config.yaml
model: "autoregressive pixel model"
dataset: "scattered letters and digits in many colours"
train_examples: 48750
image_size: 20
horizontal_flip: false
levels_per_channel: 6
vocab_size: 217
arch: "transformer_decoder"
width: 256
layers: 8
norm: "layernorm"
norm_position: "res_post"
hidden_act: "gelu"
mlp_ratio: 4
head_dim: 48
fused_qkv: true
bias: "none"
qk_norm: true
parallel_block: false
inner_norm: false
positions: "learned"
tie_word_embeddings: true
init: "trunc_normal_002"
optimizer: "adamw"
learning_rate: 0.0019
beta1: 0.9
beta2: 0.98
eps: 1e-08
ema_decay: 0.999
max_steps: 9400
batch_size: 64
epochs: 12.3
lr_schedule: "wsd"
decay_fraction: 0.4
final_lr_fraction: 0.05
warmup_steps: 1880
weight_decay: 0.2
Rows from block 2 of a small autoregressive pixel model, named by matrix and row number. Rows with one number belong to one neuron. Each number is 128 + 24 x the weight over its row's rms, rounded and kept within 0 to 255. All counts start at 0.
After each neuron's rows are labels from the 100 images, of 14976, where the neuron reaches its highest value: "top examples" is what is common among them. Only what is clearly more common there than usual is listed. The data: scattered letters and digits in many colours.
# fc1: MLP up (model.blocks.2.mlp.fc1.weight, 1024x256), inputs 128-255
# fc2: MLP down (model.blocks.2.mlp.fc2.weight, 256x1024, transposed), outputs 128-255

fc1.233 [153 149 178 148  64  56 139  96 130 134 126 155 125 130 125 109 101 175 136  91 119 110 134 135 132 134  80 123 158 135 133  64 154 125 138 125 106 138 148 144 127 136 145 135 124 118 121 135 155 114 139 175 118 119 172 109 126  52 109  68 104  94 123 154 120 124 149 163 104 170 119 140 145 158 141 154 129 130 110 150 101 107 182 130 154 127 119 158  92 129  85 109 139 132 115 147  99 107 120 126 138 136 154 136 124 113 109 140  84 168 136 112 116 151 111 133  97 127 174 117 109 131 165 117 167 129 135 116]
fc2.233 [129 107 132 149 126 116 143 129 107 143  89 185  91 176  87 133  88 139 118 105 136 115 178  73 142 142 155 151  88 117 108 108 172 184 123 116 147 109 170 106 106 130  95 137 104 112 144 119 123 147 119 105 105 151 157 153 103 170 109 105 146 107 113 149  65 123  97 107 121  84 132 153 140 153 119 124 156 137 153 149 110  78 111 140 121 151 130 126 110 134 105 113 137 179 152 143 130 116 110 109  84  99 115 139 105 122  96 132  97 109 140 130  88 117 120 135 111 129 141 126 159 128  74 113 147 106 146 145]
top examples: purple

fc1.530 [123  97 104  94 139 160  79 143 120 161  71 117 116 157  99 166 134 178 140 132 162 102 137 130  99 149 117 150  94 155 144 101 121  93 124 151 141 104 124 157 119  86 133 111 130 182 110 108 138 140 122 106 130 113  95  82 131 110 138  81 153 123 138 135 159 115 155 120 119 128 169 178 117 161 131 137 135 141 155  96 112  93 122 102 117 197 132 151  97  96  98 112 149 147 124 149  82 134 135 126 117 140 141 143 129 138 116 102  91 120 144 163 139 143 117  80 149 156 153 108 135 136 149 170 119 141 150  93]
fc2.530 [150 149 156 148 151  80 131 146 140 124 133 131 169 108 141  81 115 131  90  98 152  98 101 123  99 117 120 163 141 116 118 131 138 155 118 125 156  95 160 144  42 109 116 145 121 147  94 149 101 152 152 138 138 178 135  91 131 145 118 150 120 115 133 124 106 119 147 120 141 127 107 115 168 142 101 143 108 115 107 101 107 183  87 154 152 123 120 131 123 105 177  86 140  92 145 164 101 109 168 114 104 112 125 161 126 121 130 148 143 124 153 109 124 133 155 128 176 135 144 130 106 109 128 129 110 127 113  73]
top examples: yellow; the character M

fc1.754 [ 98 140  91  87 152 152 137 125  80  85 103 119 102 138 153 146 141 169 120 148 145 153 127 139 138 140 101 110 129 115 127 124 111 128 129 134 122  92  95 170 130 152 133 125 127 143 112 158 146 136 142 155 165  64 111  79 100  99 141  73 119 126 146 117 154 114  86 155 107 152 151 149 112 127 161 131 152 122 153 145 166 121 133 140 146  78 137 172  83 125 153 139 141  88 123 126 132 116 167 136 162 126 116 118 152 107 111 146 124 195 160 126 113 167 144 107 115 153 135 118  96 145 122 102 123 115 147 132]
fc2.754 [ 86 113 134 136 162 109 159 131 126 106 139 101 138 179 154 125 106 151 114  80 134 141 130 142 156 138  88 119 122 133  91 108 148 152 158  83 143 123 173  85 143 109 110  92 135 141 101 132 118 131 118 156 128 142  99 141 148 126 174 148 170 138 119  89 159  86  92 139 143 157 125 146 160 122 109 142 125 140 105 108  60 218 170 113 106 103  82 141 124 128 136 138 115 132 121 139 133 148 105  94  92 161 114 147 107 154 158 126 152 132 126 143 153 153 150 121 129 163 113 142 119 138 114 124 123 149 153 177]
top examples: yellow; the character N

fc1.668 [ 90  89 124 140 128 115 102 124 112 113 104 109 110 130 122 153 129 106 180 128 136 137 144 135 115 123 103  88  83 149 164 123 130  91 133 160 152 101 103 149 128 158 124 136 127 147 147 108 150 107 110 102 144 128 121 134 137 122  97 110 132 111 147 109 156 155 139 111 138  78 165 159 120 126 144 138 161 139 143 116 141 118 101 103 169 136 146 150 132 121  99 141 174 135 120 105 127 149 140 137 147 161 138  83 134 131  82 105  99 141 176 170 126 121 114  94 137 146 137 137  80 126 128 140 132 121 131 123]
fc2.668 [138 167  89 120  85 116 129 158 109 160 197 127 160  73 100 121 103 147 147 119 127 121  86 136 139 116 128 145 101 128 144 125 135 149 142 102 111 146 135 144 136 117 161 185 119 135  97 113  99 109 151 154 158 117 136 128 128 124 101 107 147  98 141 145 141 183 103 130 144 134 151 119 121 138 104 110 150 107 103 141 125 118 164 174 129 120 138 109 160 131 140 140 130 117 152 115 134 109 127 142 141 114 165 116 149 137 127 146  78 104 122 179 164 107 138 127 106 172 126 122 117 109 158 157 138 129  91 139]
top examples: yellow

fc1.383 [146 121 127 142 149 157 116 102 135 127 131 114 125 145 150  91 122 143 154  66 123 148 123 102 136 134 125 134 160 128 164 133 129 119 101 162 142 153 159 125 145 150 159  83 120 122 140 129 112 118 187 116 170 133 147  54 100 136 115 129 118 149 138 109 126 128 141 103  89 145 205 164 170 135  93 143 112 115 116 147 148 153 143 114 123 138 140 137  99 109 136  79 115 131 142 181 115  99 172 128 130 147 150 127 146 149 146 134 150 140 138 129 144 148 111 142 160 127 141 131 131 119 160 102  71 124 113 113]
fc2.383 [147  96 168 100 140 148 130 134  64 153 160 135 123  90  97 119 150 127 101 104  73 132 149 126 140 123 160 144 128 120  99 167 127 114 115 179 135 108 128  99 124 150 108 120 126 139 127 146 137 102 166 126 140 170 151 120 125 103 122 116  98 103 135 112 140  97 119 100 152 133 172 142 128 151 108 145 130  72 145 123 146  79 152 141 138 131 171 127 118 110 145 127 144 158 143 161 107 136 153 149 137 112  94 111 162 107 122 151 124 150 130 155 158 133 116 121 146 137 131 168 105 114 186 147  65  97  94 117]
top examples: green; blue

fc1.362 [129  76 129 108 123  97 122 124 139  96 141 172 124 132 129 102 113 137 147 104 187 125 206 101 131 117 101  87 118 127 156 134 145 138 164 150 135  96 155 176  92 147 139 128 124 151 141 140 149 148 100  96 147  94 135  85  94  99 104  80 130 137 121 131 132 122 157  92 100  73 115 126 150 133 118 140 135 144 145 147 124 119 110  99 141 130 159 140 147 127 126 146 155 155 128 146 100 134 168  99 154 181 144 106 153 104  83 120  87 118 114  81 121 133  68 137 146 121 145  81 139 119 120 139 129 110 146  90]
fc2.362 [118 105 145 130 141 141 132 121 101 119 127 144 161  52 120 127 159 122 148 105 142  90 120  99 119 132 153 123 153 121 165 130 157 141 173 145 128 128 125 191 101 113 119 121 115 119 123 107 142 167 142 145 130 115 173 105  81  87  89  70 111 143 124 116 146 113 150 111 113  97 125 158 135 140 109 154 126 152 126 143 147  90  77 105 145 126 161 127 120 117 107 146 139 146 126 184 140  92 131 139 148 103 117 138 118 136 132 159 111 121 115 157 142 111 116 143 129 120 158  89 169 122 162 187 107 116 116 101]
top examples: green; yellow

fc1.21 [115 134 139 111 122 149  97 128  99 157 164 146 108 116 142 142 108 109 141 116 153 140 155 181 134 150 140 109 102 115 112 145 132  78 144 118 111 145 150 160 158 151 145 123 115 144 128 119 117 187 113 116 106  69  95 127  97  89  87 110 118 127  87 125 155 142 111 135 147  83 132 120 134 157 107  90 163 122 106 111 170 121 169  44 100 138 193 136 128 133 115 110 170 136 152 129 107 161 142 171 151 159 147 168  72 106 103  88  96 154  99 132 104 140  85  98 135 106 151 158 107 125 134 156 148 110 137 108]
fc2.21 [ 74 120 139 108 124 143 117 135 151 160  95  56 107 140 117 110 110 134 121 133 119 131 134 132 174 129 181 108 165 103 121 114 123 151 102 111 104 103 129 109 148 103 146  92  95 121 108 167 115 160  84 123 134 118 107 128 111 180 141 165 121 128 112 130 119 134 147 108 111 178 139 134 146 142 175 115 101 122 162  91 147 159 132 102 126 120 139 110 150 136 139 148 130 126 106 119 130 129 126 146 118 158 130 134  92 148 175 124 114 156  69 121 130 117 115  80  93 148 137 119 167 134 111 136 113  59 117 138]
top examples: yellow

fc1.177 [136  91 148 108 142 106 111  96 150 119 141 125 119 113 107 131 140 179 141  50 145 139 135 177 103 143 156  89 137 135 115 144 115 114  87 118 145 110 131 158  81  91 158 131 164 111 134 114 154 117 129 174 132 159 138  99 160  95 106  99 135 142 165 124 152 153 137 113 164 126 140 112  79 155 134 180 142 142 155 126 127 146  78 128  94 124 183 113  99 138 127 124 131 147 189 129 118 148 125  83 148 125 102 139 123  95 119 140 120 109 154 105 132 126 119 151 130 114 143 141 142 149 142 121 131  92 166 124]
fc2.177 [131 121 129 104 113  97 102 107 136 105 127 144 174 144 168 169 141 167 132  86 143 128 124 128 120 126 153  93 162  90  95 150 132 113 149 109 140 120 137 158 157 111 154 119 150  73 155 123 189 123 159 141 120 105 176  94 158  94 118 125 113 189 128 125 109 150  97  96 138 118 164 123 127 124 141 140 175 152 137 134 147 141 101 123  97 156 158 108  87 132 117  95 129 125 154  92 146 154  95 118 168 128  91 144 105 112 132 166 123 112 137 121  98 125 122 141  93 142 157 118 158 130  90 128 152  99 129 110]
top examples: pink

fc1.510 [154 137 125 123 157  81  86 138  69 113 123 102 121 111 162 106 126 154 115 136 153 130 153  78  94 115 136 122  70 163 131 163 115 104 129 123 142 109 165 133 158 140 133 156 150 139 143 125 101  82 162 120 155  42 171 123 155 130 150 122 124 100 120  89 126 171 127 160 162 135 124 118 113 131 158  74 150  98 110 107 120 150 111 101 164 105 119 138 111 116 109 136 115  97 120 124 106 126 132 114 119 114 145 138 126 126  73 127 107 144 132 116 129 166  95 166 134 135 126 109 106 152 146 161 118 133 138 105]
fc2.510 [137 129 120 113 113 122 138 130 112  79 135 112 151 126 155 174 102 146 158 139  96 120 146 125  90 145 143 105 163 130 102 134 143 111 160  62 127  84 128 149 151 140 152 168 128 112 162 149 127  91 168 156 139  81 174 101 160 138 139 131  97 117 124  97 114 151 116 116 128 128 150 123 111 113 148 106 198 151 101  93 127 158 127 105 129 134 118 141 120 102 133  89  88 137 163  93 146 126 138 139 155 124 154 155 112 114 114 132 127 140 108 127 116 145 114 119  97 173 141 148  94 133 104 122 142 104 156 142]
top examples: yellow; pink; white; orange

fc1.664 [ 89 125 119 113 108 117 130 134  77 170 139 134  98  85 133 143 151 152 103  91 134  99 166  85 128 128 132 105 111 126  83 149 116 137 168 116 122 142 104 143 135 149 151 100 120 131 118 116 131 131 108 110 120 129 163 115 133 121 128 111  99 130 182  96 131 115  74 132  87 122 147 160 146 104 162 124 155 132 118 132 183 105 142 126 153 142 168 121 138 161 116 124 130 143  93 140 116 109 123 143 180 130 128 162 134 150 104 126  76 126 156 143 145 146 134 108 104 125 134 173  94 123 126 176 163 109 134 123]
fc2.664 [ 99 127 148 129 153  85 130 101 115  86 176 129 149 125 135  83  95 191 150 132 141  78 118 132 150 118 126 112 100 130 139 131 165 184 150 147 123 132 162 121 130  94 119 144 154 129 139 114 141  42 162  82 165 137 143 144 120 150 146 129 151 142 132  92 154 117 123 124 141 109 122 134 140 111  98 131 116  99 142 121 134 130 168 124 156 122 162 125 135 123 158 158 104 155 138 120 130  82 115  65 130 109 123 124 151 135 140 116 124 151 137 111 104 107 143 129 127 113 105 121 169 110 135 116  84 141 107 127]
top examples: pink; white; the character H

fc1.640 [137 121 132  72 141 134 124 121  81 106 108 130  82 132 151 124 141 153 113 125 154 120 124 121 110 118 100 138 102 124 154 160  99 112 128 138 180 107 135 198 138 123  84 132 131 137 112 135 123 149 121 166 117  98 113  83 109 120 130  72 191 127 126 122 139 167 152 142 140  84 158 148  81 165  90 135 157 129 114 129 108 139  95 135 131 141 156 143  93 132 159 109 130 106 136 123 117 146 119 128 160 121  95 125 181 146 119 127 111 163 137 174 112 141 130 114 157 127 134 103 118 128 111 109 129 140 137 145]
fc2.640 [128 140 139 124 143 148 134 126  92 119 105 153 116 119 102 111 150  93  93 180 127 117  79 168 178 109 151 167 175  90 161 112 116  86 113 184 128  98  95  51 124  94  83 119 111 170 123 153  93  80 127 143 111 164 152 127 116 134 143 124 168 153 116 117  69 171 121 141 124 148  98 126 148 178 133 155 132 106 124 142 120 111  83 167 148 148  93 122 137 138 107 152 152 101 170 139 131 145 162 134 129 139 142 129 107 128  96 136 165 108 117 113 140 129 107 139 131 138 113 128 121 135 151 103  98 136  97 137]
top examples: black

fc1.99 [111 125 112  93 108  90  73 169 101 132 117 129  58 139 132 150 137 147 131 113 154 146 137 159  64 129 103 135 119 130 145 123 135 100 155 137 120 109 104 185 125 131 130 146 142 155 108 116 121 146 112 115 124 124 102 108 115 112 139  97 122 115 181 108 143 119 151 141 145  97 143 170 136 131 134 126 117 114 158 109 140 148 122 110 116 140 158 140  93 120 138  77 140 134 152 125 105 134 121 139 171 130 106 138 150 164 125 107  96 126 125 119 114 131 112 146 161 133 106 108  90 162 138 121 166 150 162 112]
fc2.99 [115 124 146 128 133 114 111 124 150 128  97 149 136 119 137  90 123 146 136 119 117 137  92  94 117 150 195 123 146 151 120 110 160 128 155 143 113 131 127 121 185 121 104 137 130  70 151  94 121 130 137 126 137 123  78 154 113 108 128 167 106  78 139 152  82 158 147 111 101 175 135 101 111 119 105 131  95 112 119 105 140 149 177 168 110 169 100 116  95 120 160  92 123 138 148 145  91 103 140 128 155 150 133 106 119 138 134  95 134 158  98  77 114 162 142 166 113 100 132 147 150 125 101 116 143 138 126 166]
top examples: black; the character M; blue; largest: M

fc1.550 [138 132 114 108  90 114 112 153  98 112  69 143 117 142 125 117 144 125 102 114 196 112 123  89 113 145 118 138 126 141 168 103 139  96 121 131 172  89 165 169 133 114 148 133 160 165 128 129 131 144 125 149 147 160 102 135 146 122 142  86 140  99 161 117 167 201 123 126 157  95 149 164  72 146 125 125 169  95  94 169 136 155 132 110 118 105 138 170 116 143 105 125 135 145 119 184 104  97 101 132 130 142 132 136 160 107 124 134 121 154 168 124 128 134 105 116 155 130 105 149  82 127 122 146 148 102 128 118]
fc2.550 [118 157 103 106 155 139 108 135 103 131 143 138 137 152 107 147 133 148 171 141 167 180 125  92 127 130  78 116 158 170 120 100 161  88 114 117  81  94 123 142 178  83 123  69 179 106 143 126 118 133 108 187 144 126 118 160 151 113 125  97 128 130 146 132 132 159  97 129 160 111 148 135 149 161 124  74 140 108 160 164 112 112 138 139 103 138 151 166 117 182  76 139 146 148  93 155 107 138  98 105 167 160 172 123 104 106 130 113 105 139 104 111 149 125  91 121 108 128  97 141 130 102 106 152 140 124  96 109]
top examples: orange

fc1.420 [140 122 166  41 114 158 123 152 120 151  98 113 131 117 122 163 124 150 140 127 127 156 157 119 154 103 129 144  94 150 123  96 112 105 105 127 106  83 131 173 126 136 132 100 142 170 123 134 156 133 115 137 124  85 127  77 126  78 121 115  99 147  88 104 153 151 115 111 109 139 164 128 144 125 127 136 154 138 126 144 111 101 156 123 125 172 134 120 131 122 157 140 134 124 151 145 104 145 134 158 126 164 128 100  76 111  84 133 109 136 156 169 167 116 139  98 134 193 137 134 138 152 106 188 113 117 120  82]
fc2.420 [160 128 156 119 132 139 130 142 147  78 148 131 107 123 141 124 132 155 179 118 139 154  99 101 160  92 103  77 145 151 106 117 137 157 129  85 134 167 128 110 128 145 147  85 115 129 111 124 139 120 151 159 145 101 150 118 143  80  98 125 112 110 129 122 165  76 120 122 112  91 146 153 171 129 147  99 123 116 136  92 121 115 103 163 145 108 157 134 126 138 140 124 138 110 149 111 153 149 116 167 162 150 140 144 115 138 148 145 137 137 118  75 143 121 151 188 120 155 144 121 121 107 122 111 140 133 103 149]
top examples: yellow; orange

fc1.384 [ 73 123 128  95 157 102 122 132 121 109 156 127 117 119 131 164 144 174 145 142 205 130 130 136 112 103  93  97 118 125 157 141 178 111 125 156 122 118 152 133 146 104 167 121 156 136 118  89 147 138 151 130 121 105 150 113  88  91 100 128 117 148 120 126 184 133  93 161 123 136 131 123 134 103 100 113  99 131 132 117 110 124 191 130 169 141 143 196 126 111 100 124 145 115 106 120 141 116 133 111 146 144 128  88 144 119 113 135 145 127  99 116 132 139 130  84 123 147 110 129 102 116 160 118 117 121 127  85]
fc2.384 [160  86  77 123 135 144 131 138  75  93 156 159 137 125 117 113 178 143 112 132 130 130  80 113  83 137  99 131 138 137 114 159 134 113 163 127 156 175 124 146 113 163 107 119 142 125 136 119  86 133 166 107 130 124 152 109 141  67 134 114 145 140 114 141 134 129 119 108 125 114 132 117 125 130 110 106 150  96 119 132 125  94 135 185 157 114 167 110 136 142 169 128 156 125 134 135  84 164 127 145 111 127 162 151 154 132 140 134 140 120 143  64 190 136 132 144 125 103 129 137 115 128  95 147 134 158 111 141]
top examples: orange; pink

fc1.414 [108 121 147 111 138 149  95 161  98 129  99 140 116 133 127 126 129 150 180 116 138 140 140 127  91 142  73 107 107 127 139 123 131 126 131 140 182  75 149 136 139 117 141 158 138 123 139 138  87 133 132 129 132 129 137 109 128  98 103 109 171 130 112 135 166 144  76 145 124  81 165 149 153 107 127  75 156 112 142  89 116 140 104 125 115 129 172 130 140 146 142 114 141 134 185 137 128 121 117 156 158 139 126 163 128 140 126 100 108 125 129 131 136 123 114 126 143 145 124 156 137 115 107  79 137 132 118  78]
fc2.414 [165  85 194 132 144 146 106 127 119 146 118 153 126 146 122 155 100 166 110 102 140 102 126 124 123 142 121 152 120 107 127 134  99 129 126 126 192 174 128 113 137  89 130 119  99  76 135 121 135 139 130 145 145 121  93 105 129 124 130 154 200 166  86 186 112 129 135 124 133 162 132 142 120 146  84 193 100 132 124 129  63 102 103  97 137 161 108 122 123 102 153 119 135 132 141 156 117 129 125 133  61 140 126 103 104 205 148 107 166 101 119 138 153 120 119 108 149 146 130 101 168 135 161 111 151 173 154 138]
top examples: black; brown

fc1.690 [112 145 128  99 145 120 104 157  94 157 116  88  81 108 117 148 147 122 142 136 139  79 129 157  98 151 138 164 137 140 153 100 138  74 135 149 142 106  93 182 118 119 106 142 130 113 151 121 129 109 113 154 110 138 123 104  88  98 138  69 181 149 148 125 124 115 118 132 142 114 181 172 148 171 108 115 146 110 152 114 134 120 145 155 121 144 156 130 118 129 137 123 114 134 162 109 128 135 129 166 133 111 147 106 116 155 118 123 108 121 135 171 134 104 138 151 159 150 119  95  94 140 129 150 129 166 131 119]
fc2.690 [123 171  98 164  75 104  85 115 102 122 120 123 131 141 153 154 110 138 106 157 136  98 108 150 149 103 162 153 158  84 119 145 130 138 117 162 163 143  80 118 115 150 105 180 120 131 143  97 145  91 124 102 162 124 125 156 153 148 130 122 104  99 157 114 114 108 115 132 144 157  89 104  92 135 149 105 105 133 134 128 167 128 132 134 122 125 109 119 113 101 136 144 160 145 118 123 123 131 143 129 158 147  90  81 110 134 105 117 156 117 112 105 125 114 150 113 133 105 157 105 129 100 150 153 146 144 119 135]
top examples: black

fc1.503 [112 131 147 103 121 105 113 107 114  96 110 110  99 142 165 131  88 168 143  78 177 120 189 103  94 155 132  83 105 200 143 137 164 128  89 136 153 105 172 139 114 111 115 149 136 143 138 135 109 120 147 120 144 119 133 144 110 108  91 121 102  98 144  81 150 129 126 144 133 111 137 149 107 116 155  97 141 118 103 103 152 113 155 112 164 103 161 124 119 124 108 128 141 144 145 146 100 143 119 130 111 136 158 107 129 120  87 116 116 177 120  90  78 156 108 160 127 115 166 124 137 160 132 134 167 102 128  93]
fc2.503 [129 136 152 119 122 101 114 158 147 103 141 130 140 157 141 108 141 115 114 159 129 101 126 141 138 136 133 116 127 132  96 126 149 139 158 157 161 141 112 164 127  99 131 122 117 117 135 144 110 175 118 117  92 142 147  95  87 166 139 109 132 175 124  93 154 137 122 126 151 125 129 115 124 173 113 102 129 123  87 195 137 140 114 132 141 132 110 136  94  80 151  82 124 118 155 123 128 101 179 125  86 142 147 173 115 134 124 131 123 142 132 124 154 146 173 104 121 166 166 116  89 135 132 117  94 111 119 117]
top examples: pink

fc1.624 [134 121 112 129 158  97 117 145 101  84 134 133 102 114 115  96 103 154 135 115 139 121 151 169 124 166 155 110 119 153 150 128 101 135  86 149 133 103 182 137  98 130 142 128 116 136 113 131 151 109 117  92 140 115 138 120  99 122 114 114 140 112 143 100 114 150  87 119 125  99 149 140 122 100 135 106 158 127 116 125 167  91 136 166 120 103 162 131 167 169 133 148 128 104 162 154 125 113 126  89 152 137 153 131 115 111  91  98  89 159 162 115  83 113 132 176 136 125 135 129 122 130 107 123 140  74 133 114]
fc2.624 [120 100 138 103 155  89 104 158 141 165  88 126 101 154 134 118 104 116 132 142 141  75 158 142  87 124 130 115 120 125 144 126 141 137 135 130 102 135 161  81 115 125 117 136  91  81 142 151 172 114 131 125 134 143 117 149 137 137 140 178 153  99 127 165 133 124 146 131 140 124 142 141 139 126 142 134 123 126 141  77 129 143 127 135 131  88 118 140 113 100 156 129 133 151 179 121 171 120 131 145 133 123 145 166 156 159 110 134 154 132  82 133 116 149 142  89 117 150  92 145 134  97 129 100 110 123 135 145]
top examples: orange; pink

fc1.272 [144 138 116 136 121 142 120 142 138 164  90 129 102 173 150 140  84 126 113  75 119 181 145 118 101 110  98 142  73 132 121 114 139 128 129 144 108  99 153 121 127 166 141 119 124 147 103 146  98 126 102 152 189  87  94  76 122 142 106 120 153 133 119 160 150 133 143  77 109 144 131 162 136 115 121 112 162 146 137 130 130 146 118 110 107 142 158 127 141 162 132  71 137 141 110 176  82 139 150 118 124 164 122  86 123 167 137 116 128 106 116 137 104 129 122 173 131  98 109 120 139 121 112 111 119 143 140 110]
fc2.272 [157  98 133  58 133  87 125 129 134  93 133 134 161 119 149 148 119 104 122 134  90  91 121 123  87 138 152 110  96 121 131 170 152 123 128 154 131 148 161 202 136 127 102 115 158 115 156 139 154 131 139 134 156 138 132 135 131  98 115 132 127 137 143 130 156 111 133 132 149  87 153 107 105 123  89 152 140 130 121 127 127  77 103 140 100 101 126 142 123  87 136 127 118 130 169 140 145 140 167 105 117  88 148  69 120 140  95  92 151 107 132 128 127 134 137 139 150 101 116 179  72  92 145  90 117 166 143 139]
top examples: purple; the character 7

fc1.504 [139 125 115 145 155 156 138  86 122 141 190 119 122 100 137 146 126 138 116 103 147 129 126 136 126 150 137 108 109 114 113 131 133  99 138 157 127 117 138 101  94 156 124 114 128 134 116 137  94 141 114  90 115  97 127 132  98 143 138 147 157 162 110  81 160 168 110  56 180 136 138 111 153 125 104  90 133 123 144 122 108 101 140 148 113 147 117 113 140 100 154  91 146 147 117 117  97 120 130 108  91 108 122 131 131 134 116 100 112 113 167 151 126 132 170 131 117 115  98 123 110 108 137 116  88 136 117  98]
fc2.504 [127 145 149  99 110 136 146 110 121 144 171 170 135 124 141  80 139 117 157 133 159 146 102  99  75 133  89 104 125 121 151 145 144 134 156 123 119 101 105 161  95 144 140 106 144 141 107 138 135 118 142 111 119 130 170 113  95  49  75  99 121 106 140 106 115 133  82 126 123 103 152 112 193 147 103 120  95 153  90 145 119 122 134 161 133 120 150  97 139 143 200 158 156  97 149 114 150 141 113 116 138 115 121 110 150 128 108 151 143 128 127 112 144  87 156 111 151 133 104 109 117 128 112 127 113 148 119  76]
top examples: pink; orange; white; yellow

fc1.621 [ 88 164 100 136 116  96 118  87  99  85 146 110  95 188 127 161 128 125 198 109 125  97 147 138 105 120 109 111 125 157 159 137 163  66 140 166 157 156 126 128 112 124 109 108 129 118 146 168 104 123 146 135  94 137 106  95 143 114  93 130 149 129 165 105 177 107 126 120 143 131 134 145 139 186 131 157 150 147  92 126 111 143 117  89 138 100 144 137 129 145 100 125 154 107 126 115 106 151 153 156 152 144 147 138 172 134 117 131 124 153 130 116 127 129 118 140 162 153 150 138 120 135 135 102 119 118 136 118]
fc2.621 [ 95 177 122 135 117 134 164 122 152 132 163  85 126 127 157 143 127 163  89 121  75 103 130 155 161 114 138 145 149  94 101 139 122 150 163 101 136  82 133 132 128 139 108 110 132 142 110 162 154 135 135 170 118 164 129 122 111  99 140 104 131 113 157  97 132  68  81 142 114 136 131 151 123 143 110 145 105 139  98 158 145 124 114 146 127 114 136 161 105 110 131 121 130 127 159  94 138 118 143  93 118  75  55 133 112 134 151 128 146 139 105 147 121 124 181 117 119 165 165 116 136 159 123 143  93 180 153 129]
top examples: black; the character W

fc1.531 [112 131 143  95  61 177 116 169 100 146 133 133 107 108 128 117  78 161 158  94 135 120 156 103 162 117 145  96 108 145 140  82 146 139 144 131 160 108 141 118 120 133 169 146 118 144 135 135 119 101 149 144 125  97 122 109 162 146 104 130  99 119 157  86 174 115 135  96  96  94 148 125 120 112 133 114 131 143 140 108 174 143 156 131 106 130 160 117 110 125 133  89 131 156 154 131 116 108 119 130 142 122 103 102 169 148 145 143 101 143 140 161 145 112 144 108 112 172  96 150 133 122 149 160 171 121 137 121]
fc2.531 [161 137 173 139 128 122 136 140  90 119 121 164 145 117 123 111 155 139 106 116 128 117 128 157  95 138 131 127 162 128 155 121 105 158 122 101 171 137 123  65 121 115 138 145 127 100 126 110 146  69 133 138 134  87 160 159 125 110 101  98 141 123 101  98 130 139 103 144 146 130 140 149 135 128 105  99 134  87  95 130 118  72 128 178 137 103 170 110 139 148 181 125 114 138 110 131 177 113 123 133 181 136 154 135 155 132 136 139 115 147 125 139 183 117 148 134 156 149  98 129  93 134 171 127 174 131 133 133]
top examples: pink; white; orange

fc1.555 [176  99 140  75  82 135 121 148 110 123 139 125  82 114 132 181 141 157 147 137 109  68 101 164 122 111 101  87 156 133 116 123 173 116 149 153 126 136  97 137 121 135 138 124 120 151 138 160 105 128 156 149 121 156 104 107 155 118 159 139 104 131 171  84 112  89 115 124 103 137 112 188 144 135 149 170 100  86 114  94 117 126 155 138 140 121 118 124 133 113 107 115 156 123 140 119 121 121 149 128 128 137 186 158 151 113 109  77  96 122 120 143 123 169 115 103 144 140 131 157 111 127 123 141 169 137 126 118]
fc2.555 [127 100  92 113 162  98 101 106 105 108 142 116 136 111 132 119 122 149 149 131 130 126  87 164 127 143 107 137 110 164 105 135  93 113 142 147 166 133 136 174 161 135  91 120 163 153 140 120 141 132 132 119 148 124 125 129 162 115 153 147 163 109 116 149 136 122 148 133 147 116 126 129 147 113 133 145 120 132  76 123 144 122 134 105 104 192 119 131 141 102 138 102 133 114 149 131 105 158 122  95  94 167  98 119 101 151 102  77 160 167  96 110 100 146 112  84 137 120 139 125 154 125 112 150 145 150 140  97]
top examples: black; the character M

fc1.42 [ 77  87 138 123 108 104 142 141 135 162 169 127 109 155 130 163 122 137 171 104 144 146 162 146  89 138  81 124 108 118 130 103 161  98 118  96 121 165 154 146 129 139 111 127 127 134 123 123 156 139 105 139 101 103 133 107 110 106 138 117 104 125 146  91 159 102  90 162  82  93 141 116 124 128 127 113 121 125 123 156 131 145 150  91 123 163 118 142 126 135 160  91 118 157 132 116 104 125 124 120 195 141 136 136 129 143 145  72 101 108 101 107 150 122 101 118 128 148 137 153  99 123 102 104 135  69 155 128]
fc2.42 [116  84 141 155 106  96 127 103 160 167 140  90 129 110 123  86 155 129  92  82 121 140 167 100 120 135 161 102 135  99 164 134  83 142 134 120 165 159 119 137 122 133 164 153  80 121 117 142 157 145  94  88 134 132 145 138 106 171 124 126 119 126 119 126 102 202 163 131  71 117 134  97 130  92 124 123 124 116 150 114 156 146 131 123 155 119 159 131 144 111 133 117  99 154 101 134 132 145 132 134 105 119 126 136 163 157 144 133  98 125 128 114  97 144 119  70 107 105 145 134 153 120 150 152 136  80 128 138]
top examples: yellow; white